Weights of a small sound classifier.
Model: log mel input, arch vit, moe expert_choice, num experts 32, patch size [8, 8], layers 8, width 256.
Training: muon at rate 0.0042, 9200 steps, batches of 128.
Data: trained on telephone keypad tones over noise or synthetic speech, 39062 training examples.
Rows from block 5 of a small sound classifier, named by matrix and row number. Rows with one number within an expert belong to one neuron, the router's apart. Each number is 500 + 40 x the weight over its row's rms, rounded and kept within 0 to 999. All counts start at 0. Numbers have three digits each. After the name is the row's rms in percent of the matrix's.
After each expert's rows are labels from the 100 clips, of 14976, where the router gives the expert most weight on average: "peak in band" is the frequency band that holds the peak; "strongest on" is what is common among them. Only what is clearly more common there than usual is listed. The data: telephone keypad tones over noise or synthetic speech.
# router: router (model.blocks.5.mlp.router.weight, 32x256, trained with AdamW), inputs 128-255
# up: expert up (model.blocks.5.mlp.up, 32x256x256), inputs 128-255
# down: expert down (model.blocks.5.mlp.down, 32x256x256, transposed), outputs 128-255

# expert 2
router.2 080:586571517456472495528466553498514520534522503438513470481588549471521481531515486443520467547434555584510534505493457488431476520492564421515503532439490478517574494500478475482612513576547507485453562478497530479568449449444472492419459481509506526513453546440527405486475490525494568504519482541482488467582475512472467522573543503480528491526504514431449548473469480512483528524470
up.0 235:463495578446466484475450558473483422556462441447468447530407545413522433550503480466507497499444537514512473515558502518448492569505471492457467462528465528516467539538543445541521504552447476474535514520554502541522506448472508498514526472571442527528483477456548451538492521469544499497503521535512527533467531450470437507482471534539447559488509540476456530515525421531547476493490
down.0 235:524543454507525493499503589570544506602506527511548474464645506509495455501518547577438523544556518534512559583393402397455475509489527487488504411491429461487523457520501544478512490535526476495488548455496513394526480504532477475528493508474540494516487527498478492486373432597503542437539496453511480459562568525496515522460507472464519449498505505523488494473534532526509505567527
up.1 171:533494482493502545484536544444494600468515449478516467496473480506494505513493485506440576531517462481522512538463435488470491567493480490540454475565399509572495532578469513500480477534517471530489490523513527498559549425536523516433485476540520527513488508498507454544510485473559457491511446540534463361494516541476559515481486563447456595525482505534485467501561541497428451507433
down.1 194:473493550533529456497513454516504524493507515524457474503488598453449471498493507548445449466533477440499539518486475499495460413556503504517544475458462529469539437481524460453573470507481465453544541540471507499566505503544505517504517514482554485464511510449552472534516504550490488522490458453489476586530508551500531415605513515599523513543489473523501480536495508486504587480562
peak in band: 0 to 250 Hz
strongest on: key "9"; last key: 9

# expert 3
router.3 091:498513508443406488465527494511522492586511505560502532518508483466476445464548493457460456528491497585506551531446503531535475467508458560524581449522466535565480477518452532456472521478531488546547482449425463530483494539540583508438529472559434458459484561541530467524466556490477517517467460516472521527470461511461546469516599493456458534527508457512532553514476452545517547503496
up.0 125:540542469553576492505434508479519528506493490571525465478497493546427430525514536474402429460542467521507465547468510391427485488531520569501478479492460488539449530493507586525545526476508437575513487516573483485469524505465486463460469512472459482470532538497538566481470545550476491557488466455480492534508514547498471478482545474516482288467500470530510459558431499470563506493500
down.0 121:549555535516501528565421464503520540472512534487592560465500487493482529485504472486486502495432521469450503558556489555495479571492525469466501454517551541472500429498527492498472407462533547483481463482474507528455458461499498542445509511415544530507502500521478472480527470524488474467481506516470435458595430498455587616540555445493565525534472562467488476435527433499456498490487
up.1 103:537472509566444506472457510547503507442482467553512461484481525511473472458534501475556574559494428503438514480550536546587490593495549480535560592551477463442489454483454543476487532478483538528486464507447469492472500568511546484527490493419442538475575509483478479482529553514525583470524530436496541531499488438432508554491524469446544516491502494575568456474479552500613503434509
down.1 106:526522507509433540480529516456442437565577564492518549504455492490530488514508514533515444516492535559435515465573558545547456485505532483503532486524484538512469463474499555476546450494547581388450428518478484530450463494498499479480453499556533499471452471475533473473469580514571489484501556533456502534525541486480511486463573491570534571419550500497517513540509418539440527536536
peak in band: 0 to 250 Hz
strongest on: key "6"; last key: 6; mains hum

# expert 0
router.0 151:495494532552502555511530541494474493481479468525547574506578522483560492503499432566482439502528507443567591511447421521507534536485436478537484464569566448527532514458581478576520488494490485562543522504447576499528565519543471525494470448528518448478481509551459439508466459469425451517440523514485462470540556447497466449486472587480449507484466532485442491452516462510509562552518
up.0 007:471513451524520456622493560440482516486456460496557499531513451553409480481492470475423517569557531489515500494543559509526459496465471512537452548488559409571520508520504539442474463492517496460497478526524480494509529510465488519475524520545506513540498460458523470522480556493505427547498449511452482608525469533450390526520518474504491495584492482514528434456516519483565506502476
down.0 008:525492466505547500437511433570556503540479535494526489472428544529541513466487491538524510513451519445398446507447382507417528457506503486505505460537420536427465505507439501493462557494521447503518477478556521471529516469486555482482505500508439587497475525508557527522518512519488524448490516500517555423441553473451546537475545541542483535430494505493514580489449574474435467516546
up.1 055:565500527529507487510514493497550466483581543592523575458449521479494508539536521493451563483595469493495484505512473454520467534471546440547478494538386528492469490437481545495519573501531444542434459542495484517450562482532497465555472485507500516455488541521554625499482498540502500498456556434488491460550515534560509508454478460523547492531502472524530492464513445454411418506508
down.1 053:525437453495561534484494425456517433476551461523482479463517579544497483507445519508501451461497497457467486401525554492561515427500509496450455471488546513481541539508487434522573497496462471551486469466529490500462510490476505498512453468453472596490474527517502420467464493444504460596525570426518490571459483584416456491542498477483529555564480504491496527493540452451493510464535
peak in band: 0 to 250 Hz
strongest on: key "5"; last key: 5; first key: 5; number of keys: 1

# expert 24
router.24 111:480540547415480482526482455448570463482564578483551449529451457550459503510438541512519549495474560505456510483542516450536517508495549496493458505507525483492508500505436480537469437444500553478519527426498460420547481445497469473526443570490523438553577528445466507557552549521519518467527476524490468412492461493538552523511562517462503453474547527503492492563533528464538501459547
up.0 008:474497436528544503530509463544457578492475547531515521478503472497537542489501507512481483500569386521519473487480527490509476598490482526527527532494490494500556497520491569523492525488475475499520536575575498500478483547506511507502525513430513510424527493543505534453509470440484493471537571339532470473484505518458477480473489450503505583526506518544498518479470560476481462532493
down.0 010:507486570484450477438525604513482453482490453455388556511501457484496439527519444459452523486519510509522522493511529488564515419494454516498570430498492488563466486492531571459460460550464519479505491513546513574528479480531535527521527511571480553488490499529435505550533533451532410523497469582491559538528462513514535480491498557465463474496427524415489398503472512527485467436507
up.1 014:473493400601514558512495466508422548502475427527472527520462481509540456524460493432565455519544454457507517504547485564533454584478486506499490449488532516521437540535525522549528498560470471499546480625463541554519503562568519504520518443476544475501474519611497517506466464484501509489516574465538447483504517521505487492462521528496403522562514513567495449477384529498531531503502
down.1 017:575522566468495473482526594489497417482572525503411508506480537503482459510503487522446536457460498505517460491527579476463506447465520531512543491473428473516555464514492553498506554528534544457501454412560550600457476448470474513491517493559496583513530499449522514476532493500504469479500453523443522542459488508533504495476506504513532421460462451490493429493501494519489488496531
peak in band: 0 to 250 Hz
strongest on: key "C"; last key: C; reverberation; white noise

# expert 22
router.22 126:475482526540505496500550442465460428471487504454508545543472492558453529468497467558569518434566505432456440506516520464530531500546565527470471470497462539487532565498566511494457522478424525446533487486546530486457478518528465555522494515518555497538472455525540557463521424516439428490524492522519455544453448582494433537498556535564479454554474568500551468524485561446541536430551
up.0 099:475535496537499622475507459482471479496476519564503493499458495461473347501461490516479510582488543470544525422500514488557555465467543584502499460484474496547491462514416514521518472525499457470455545534504495524539526571561486505498457497512448528579583497457470460506586542410511511544452474468499489551500513544497505538483451456471472443391484500514466476529528508463596467580486
down.0 083:551479502490557541522472485404577617449473536549483455499542459473488496493477441509540451493457506450608498514525470545473511480530479520492506461475439497508554523534510536518519505561506529497455476579507520525525552495556455507509485505592443509489505517507459500424570500385417490481427473446508406500543524531504449451570499505561482504481443466500483420475479484503577487587533
up.1 167:496417516597465492491497443598454542476454504444479520569380430451455452458512494509539546544486505556454504551548488519491489491522531460491524446515529490518502444487505500484437486437516560495475522483446444424511483453503467505491496515468487537513565483501524456484581509459481495433500467564444572484536539520492526479500452499470571494481554491482501541500486491497540474486449
down.1 144:529493539501477574579476497493438471516507521526494507476557533485557459511525568421480493498511464478467488464572538491469527579462472483500466492515561516543455556489525534469555497467510466520521558489523487514500504496519534513470519489507508417504488521515323500508414525542528465591458540480507422434561530489492530506367507492460517557562460483479484458500495522495457452435553
peak in band: 250 to 500 Hz
strongest on: key "B"; last key: B; number of keys: 9

# expert 25
router.25 069:474470571534508479467482503540453463520546558572438552474568559459480452515498462500496435511570535497431479432547423539556486499457499510497488465432496516483486468573470471487471516454542508495575542519472513488476455478508468527486515499467488531559456530493551457484432468488514575490512499530479489531480540462489518443560601466471515519464453455553512432514433487485465500468488
up.0 010:501522493585479550516451516437514539539482478546545507470522460569475437513471512500429502498521526467547492485516457506452466407439490499492539447529495505557497487520504563538496497508532496506505499505380516510526515517564459516449585521503450491503486517497410433487553516450433444478538457621505538534524516553475514493551526475471503467555495482522449495507496473449539477485467
down.0 011:473515367498603463441488462494497511499538502491496457560439492485512604533503532520501481462512515444419538527459514494572458538577457498484488467526459510514467489507499443457454503525483464480446436560530485541469490502487494504574450467510509545496580473484539502451447526552500506470491563426488520459502542500532469452453498529528580584492503549519485471465495472524430578528569
up.1 007:492462509496483427471476508543547510509483516499512387486381415447522615486519525505578489480501482518477530452463490499491434567513557549474502542476488503446470568510517460490499479500534456463535518460552487563492467475461482520513428490446538503499443498507506617480508494480545510530469577421482553503471459483508527534473541560466505528535512526520547592493576566479491576479525
down.1 008:496489587500457529562563477454528527507474513577567533499504562482500469505494511507572541541517558545510482470572509481509540496468499537553496552519534471499517455484467498529482426440537518494465462440427455455514510516504473509474533585520479483509544540460491395554524471447486546447532478622520414451521494471494523515493527515427466401439589438463508506528510521479611527550524
peak in band: 1000 to 2000 Hz
strongest on: key "B"; key "7"; last key: B; number of keys: 9

# expert 27
router.27 085:488428448579490543564494587484465436448509503460447580473454509436425531471469519538549553464527415484464470453534491458555531571496513487506462522464461451530509510518540495563483532469457488474480494556565518523466559429417562529535488493456521507540488537514494573522523456461511447488525541521458489524477532489477489557430473466526433460522473508549495518459465556394517470415435
up.0 158:489557546502466512499523484515477454447469513484446553468582511529461551496499552502578453631447476514479493483447490455510453531463545493549555501556447516496492399501475489508524496457532488524435523502485522548460520474474539475501485535539445517567425518523490469500504450427567466504540465643471587449471483489522533490541453512417474602502490518498512494490535502517485435500531
down.0 182:476530489524486457508534504491423387539498522465428525567499507549504453539526542490516547440498537498474518511532535433525469461573511556489514485462497519536539494503509465476523577549461572525543514380502516445581497418501507498470513474508518560509514500499533479563459480594495514524519441436501503566500485528541458433478483489474490405513442447528471512510451429451486529494525
up.1 203:470527491479542508556493529450408472441449528519462518503529462526510562510464495561547587475530564503508514473514511553433526525505574509500424433535462511500546505515530543549503483528442557510510473540481502449567469546526478511504466522508503504495410478453416486508481518420445534542559548406555471388513478539488431524468517458635477535461500511480458512463504533497502473513497
down.1 246:490500454501578495474539473560538548443487542504513517577497488480501522493483435452524418498512488388572507452491334545584506464537484530519446539508486533504521555502503467455481445498466504573516423504475527551518527526515370490514453464471584539471518516483459514479523485514523326517464471564462436570511521476483520496588528563467506626532448509481501457523486543502512573532518
peak in band: 1000 to 2000 Hz
strongest on: key "4"; last key: 4; number of keys: 9

# expert 31
router.31 098:531549488468514480501410497485499444483527523496533441460503515417531466561485490561453543445503520507530510533503400466465541558494383498470452494585459554434458541469515551463434525514489514463498443545518480532573441547574485506542456505543549534533429494459509486512551549552503471462477559498466487458560579484532510458473498472554532450433486538520490400575516549594543443593551
up.0 102:498487466522505576470467481491478480469534541461511577474511557482406496493469472564458438465485464460472451503556440587482581475458567487485488550475546582466457426500462464473527523516514436464455528494416502562503517549516460522529575500497551514447511465483528492497509495509512520515460495585550536424471511478460460452582484458555463597433509527504499489557362543462462394502543
down.0 096:540472480470506492509517516546523523548492508476503512486535482500503509523482483463522555469533492502531531410478644399445537448567480481502530591491568479497492538507492488485575552490467495522496480371506466529490512463455550503484485474447424520522491523553431472538554514471504461538408511515483557447484506464533522491459469520534483417576528441462484507481520426529461541507538
up.1 057:527533528448552471430497478484554464466528457502491500512480520524526602515449520527553518575501482523476465470529549488556480555522524535539472501523477536502434493480504496454513497507490496467517556488475525478566469536496503489504420514511449500454485458460493507552477464470566481503513502564496537525549486464494569480450522457515529525374443484488468451521548560478458577493575
down.1 061:531481583551409529593466554596488512493479483515567493458534551484464413482543534519507380495566500496467554498506574520429527386498498542496544493505452502545563426495491608521497572478504552548505476530549545536466514511505549495493496508522507514469499506547495524413477430488491494492468476444483467464463484520529529507633494473458522549462477504467471487486476431423497518479487
peak in band: 500 to 1000 Hz
strongest on: key "7"; last key: 7; pink noise

# expert 7
router.7 126:533415450492454557559471576475500466470530445430490586548472508451488548487540472444547559428556481494462462446538553450525542491461450495457478577457523445542495544461557509521544512538466513477486429516530462517469540437517475508549485426447521479531538521553526528525529465437480465486472522465483524550485476440499411569485471425559518458559498516487419495449535523448554513458483
up.0 014:506548474552485485495472568470537485507469516504434442477464446468466377543456503483467532531476598511545529477541511580476430471492528453473510543451491447518549508541502504555532465549425506500474463533467485428443468568503477499471560522482522515471543466489516467504568603477544534508482507501516504412558515526520490471558460457467454610506503500513539468539550503508459511442498
down.0 016:583485447530482544548508467463497525518451480460542457525534543504555603511518427520569435554465510514448498548484396450507514499507503502511427487485448491501504493492521531490572532511531625399484598462534515478603450436486450552495495476563498510540444482476511551491499463526436497544496500484481517447487456490535498495412481480569501390574488501479484571488488536504536519534505
up.1 080:487510557486510543553561461530562505526516504534567494559460535485453350477493493575476493497573435496473522567544512542533468544432505542549489497541417484494534478486498540473494518488506454504539479478531511529484524489553528492499444540471494453467545488520516441539524519470486480448511472435565532444508499514510517507532508511509516457560503545533530525476472457490572553492508
down.1 065:534495497441562453512490452499438463383532530454491549512462528472537555522487518446467411513492500461523540492459542456572492510504530462485445438464568539484572482500476451480492484460557469494486494501485519524596471481505519510508521512516473508469526523473555522477591466536509601533454513463503493540513449545504534549529552460479524508571512453426461542500484540457376531478490
peak in band: 4000 to 8000 Hz
strongest on: key "0"; last key: 0; first key: 0; number of keys: 1

# expert 18
router.18 124:467527520480525508468523485515452504531442541501488505534467533548508440468477499454444460471499462581457430556536494485522469540446513446522492433477451519491492468544522559459438497473503560461595483464523464456542429495507505561464555519549559462504472527443477541514454545495490492446548467517568491521549504527448513536514544407447520499510573565516490470512512559568511440456567
up.0 005:497525436496513461534551489483492432479498509521471505470480542462499537517444518506546421456519456504468502508478505491524500499506492507488480471554497514426495560474482433462534532578494430515432453521523514557419522530505517481504472453513530513476505494589561472404479476568486572502514533392525506574507525539520484510497519534491519480544452552536519545432516568544514527570458
down.0 006:488465615539467466457547512408541519500515478477596523543491442455501477482538489541577498497462525434528517494505535534525485413521530529502519552494550487501523455475501443527549442494465487531495557477486569509395558448464422481544456510493480529499485500524450486542521484485467413516460461584453478493437463534529491474529456572523435539487481425449497512491493413447472573495482
up.1 023:480555458538524492472546546391498433466504528549560582472470536510451455518508492540616531412519472488535500440558452485546526479440584522502553461446500493521527464481518412474497508543481519528478478437501523476495514506495413450522523506502481478472601504496514606532488500508409543509517467541495489483509530532483451485551504557556503512456454475532502462447441579481501594461484
down.1 027:507458511511505492533479533551419576518476407466478489520548513492514511458519497476464449488430516552436515539485517441500491499466445538470512449528496469488501481475480508502451518489456506423523466477548465435414563520439479522474471502453439494538467451568568455438505490585513467506451573475496576480457480510479444583514568546523459431572553498515476524505574501515495512553473
peak in band: 1000 to 2000 Hz
strongest on: key "A"; last key: A

# expert 9
router.9 094:473562467479541561483516448565507550525458489572571492496530507574544465400461515533457457559528494512520509514488509522481489527500501466550539490543561548452427409420459547500469460501580414566481456591483501490520448538479583441502472537523446413435496538480422491525469543444496543544523517426509566560535518452471490517503522499467526536435437497536515506476516437551456459500514
up.1 107:521494405552501513561458535510561428502456491469556485529527468513497481497499476491499509499503525535574536495492441509516522472444451560511465538514550411582546538511502514464506477491486506487498489447410482551556541478554478568430458466559501473497427461501514511567520513504445431433444461520499468526512478509497560414471434504437475409509547480452538516550434573567536573533496
down.1 093:459525499534468596526551484518603494484507400503527481501467481504477518476534546536445461495512514454532575515477501485476467537509532464511536610530479488491503460534490620510475459527465445527505510475522480511466506436532489518523490512514519443514538496500511481477504475537507402463553557501528639421518451526499487540480536553510447482470532569525512496505554503446563524470463
up.2 025:465508478493523488530492474516463437484487483431482486510504509515568558497473521410513408576478581510421459472516526439487482422549536558509473494521403557480426486436501498547463464524488422492493554515450502475483497484441482509521411549543519485508532503494452462532546504588570428574491499468425514579485467537549461519515456475487488495443488505453487501565437417462506476470549
down.2 021:519556479531587595487502428554438584481474575533433533457527456511534430472504492523532626480541442542511487475499495464530481507419483469557559500477429495499509531499479583506503568501572524504551562453548542490490536541489497513496540512493416403483485508540529481471472405419526537439507514437568501530490512501505514518537498526499495489482492516505508532439529537523470533548462
peak in band: 500 to 1000 Hz
strongest on: key "3"; last key: 3; first key: 3

# expert 26
router.26 087:505471455469425494523477499498532517541518509544519543507447567470478495509557571559381507481491511558488499546432540494444475472508450463472551560506472481582466515513433553502494464473491529557529508445426438462473507434530594566396543444518491502482601482531493474544474527533516490524497496542486509441454459505505532511472508532521441505553561435501511528545528507536517438487457
up.0 024:479471505467466500444499539542545449495511481517529512508535546474518461514461510561546450511512534452477483531534489492524497567444524483489459463512542486422496492536467475508510456463506506497512573386526544505548537425498446491478458460454551495456661472555462473482510554532475490526462570555502517454501515432429541493552489556459499526549516510420443497464438530536500558568463
down.0 025:487482522527501511504577508511492553495460550468395519489478525540457548524484556532549555470513496529498478496512517527544507487462484438476484493505477476606484475474482491464421433527493506515496422517477465445482449470489477499513521501486525526485516488457530554516412512510552506494509473492506473495504539477444498543486555432487543446511475577565532454576454587415540447459547
up.1 104:532527432492501476486504478476537505432561403448421442493455463461466530462481432473481564592452467527477512534465504476512497480527512476390483515568389497499494472533488484481485462554508470489460429513567510425495486581477508476511502523546477599515437495489548556478537553484527515488487530485459525475497526513506476560526504549546464517498514500513519555463535506485464432538452
down.1 085:580511524472524529606440514548475455485473455493510450476521556453526502521491501475510444533485498565458475506557434529468553465442549475482489467511484473465539502469489514525504547566523484487490451505453494517509526531508497511503473524496424541493436452509440399514509464481482469530524539429503464534488530497471443529605487492408490408424462549537494543517500400484430527517518
peak in band: 500 to 1000 Hz
strongest on: key "6"; last key: 6; pink noise

# expert 23
router.23 127:527490412553547538559471473486474467434485509497454459557456525482526563479453500508559497477479490459493536465442544475483505537576505553458458447468460473504488481461553488522568525467485478490549566479547514435534461434484456551539441485506479471542527473461467559571581422561481489442471544498535417434471522543577524484431428503535510462506552515495426516494530548447501502569568
up.0 013:469484571521507500498548548567447470545441539501537541463539487464501485506416485487511485540540578485474534567551493448555490461493475483526500496572596482493537464448461498546514551537456510472540496559521525560552463498448496497555437518510478497443437510528505497478436492466471500509511574414568546572570480443418468543543483508535509472501439545455502535470497467547500573496505
down.0 015:582554538437503475536495443490551472507547470488457564503531516497557504524553506537448527492512519579485463475480463512534494510440484421497434554519450504546494494513452516445513477475530472504503445466433442490415521483520466515521513503538562485528501518486568444495575506502492416424521417525457522467506527530552507465495529504555439502457578478502494572544514498514520507465503
up.1 056:504519692518441522492514470558448526507515505509456491508509410459492475468469496509491455445524503498457469478552458539474540398545530546473509409536543552495488497433487518462459533500456523461450443466513551554493488532483526541499525501495493500550504488527548429554407465507483543474505487483460506501461531484451522571459535510421512445475464554580471519475545489491552487495474
down.1 039:499528423500549480444553468511451489541455516531431473447489524531491527412466489586499515453430482538533514477554503501490503498530548521499590513487477499479447526506492513528439567519461547418511493532539544393570493587473559487500528528517486491477480512488534505476441503464527495496496518443523446475468509514518530525544508506466450474397520471544501415464519596473437503473537
peak in band: 250 to 500 Hz
strongest on: key "8"; last key: 8

# expert 16
router.16 070:513516417476527451526456423468467502434487514504536511508521594498441563502521467476485536493519522520440359519475459470528532489422456495443422514494494443493490530513513532505492495492526498463497469496475506481500568487612457518564490486520557485544569498502605519456490496518477476511518504502509550487464518568499527466543511407539551462449483479493458497559469496541522485548495
up.0 031:468492494434495540481478508517525512474508500475451506579442452499515445538543478495504498540499475480559471547499443524538544553529555526469462491505533485479492563516600457442557537556459510471490497527491495485541492500518424523462558443512465508510482475434504504513485515561463456550452485601469486504537509518459489496453459499565452584463514453525492524550402526570371530517482
down.0 031:517524478553550493514510475495504503434485472511578427495502536524575510470503532465412557466611540532391475540453446439552470659447454488528458480500455492515446503525500498501386428442507502448520488448466489510410499502505461503513496501527608504514484551488515460486503557488513474502568471398507481449519467535510497468496534475474550405586479594490520544495544489496495445521564
up.1 022:556520582549532526569504485458537500471476540486449449472497458546521577483537473454446527495507455534455508530497519498486497527523490459489508542504486495499492457540516537500519489501514545516497500512440515484491477494506471476514517506483570497505463574505509513417462514374449500474543487563532454531500504489533463505485554534512428627541443544556524457481464514544490421443540
down.1 021:493506500494527477469448515532445507538543489468514510492546566485540443466542496454528518540532493504426492535498489472509466478543515471510548516499474502440561459491519472533609476531467506490461427539496476534367515436512512498513465461485489493472521494523555479483482501589509474568476483389492498515458431517527470536549557531500503452578439530515517632470508420464420613506484
peak in band: 1000 to 2000 Hz
strongest on: key "7"; last key: 7; key "C"

# expert 14
router.14 068:479487412514524494457483493539576554479523471522488521483492405538475524584443477580492550494433471452512544503478522545453500450603551465561527486492518502427578466486462486547569537462529441525400521504451536433555509506481489488456547535452491447476531519519436540472489507429501537519578514524623521543534553457448512542499552532496495517449485483523540571441468441480505538599528
up.0 106:478461525493484494494472494492528480524543480454439565498466575515478609484471475525487522534466513464520490512567502503505523546479566553503452450503469476496506495423481503526526501467442468478567545489577490447485499424559520526544475527529455549532445432521516516552524504447523427598528470478504493532460527613548516538491506529505533541444539508510551474529497503461516483550464
down.0 096:519482514460562509606536493482535510475488499499608480515474441516529445498476584478487532511493467495494524513439526469456499451547479509491443532477551500489508472528500543481485433497514473489534522428511503424494518532460426485491479521453499467478536453501451509502529527636493520454488460427475535494560418454548484477539509531513500449486476499472508423483515510501497643568473
up.1 039:460498501528434524524479474531446432526497475494415567449466552549522444539468508555539473442489518540520518503526458477472513551443484420478569478500572523548504522552565467502547506497531506541521528535509519525481497477461469473596487447486533494563583519438517540493528522478484491519510523411517489392499511503525455560464525470537497525518508536494534460541456523536484497484512
down.1 037:543514494501512590442508532521537565518511547504585553504504501473553552497487534503518471545434529509519525549465472551568526578520470456496454576493498502530484523459551451487539528505468562479484507541467464462455494495487500491499474451518382511456537475530397608473455486422518425527481454431488434503509572524519469484523461512465473571528482538486483568463523481536566437445483
peak in band: 2000 to 4000 Hz
strongest on: key "2"; last key: 2; mains hum

# expert 29
router.29 112:508461533515479468489538511516492510501519434440438523481490471497470520526562470477461472486534470451529540519525512532541466465532440489534533577495534502469474517530511472429473508531430494519433443521472499547432559554547526469560536514433530603475551496507545467452471510489523514555506466491447510510494517486518395451478406435522509522546472487501506499457499462468490513499432
up.0 009:498536414477497462471504412457508487515532487474570479567445550526464507470529550479480530503478568540514519524470513560541407508474508484523478483533423472485554588487456544431522500518523555526505475478449467425498505482525490492455516521475540493418551493467526515497438521590478510448526480562529422531483475545507526471522539449504527498544549477501565515541509521529538553479527
down.0 008:503495539575517567519514552506457572468503452461486491447511479446566515559452491558499419595473478479492588561511409507476525494537528510483491563490505508430457456520492499508564487527518469564482504598484549576528504523536440488534476483521498455504468469494439407480537538428543551504498446509486483422574540491547523498559488497548497596373523516497484482489400481488512417576459
up.1 015:464530443533482520505455469464567414481521485465551470528440449546533565518438458495480462403511492565502461553416508584522453552495523503456467430485420467468538510470467460473493518447564524452480497544595459507582447474471513506485513548526543486487526473512462553527583531459513534505556467460545454442506507526504561501479564483498486496462519551523520496466533496496458538526577
down.1 016:521481645483455445475493506503502536582462540536500593440632514545489433554520491489448445579507503552475487586508463508448532461509441502490529466490591492508547450458463459518523565463481541534473482495480468473481447491444451499497507529507414558454456507520559371485473517534540579506441512512482512532470519491455498501581440507467501536521496463449495426523495492514519468509486
peak in band: 500 to 1000 Hz
strongest on: key "4"; last key: 4; first key: 4; number of keys: 1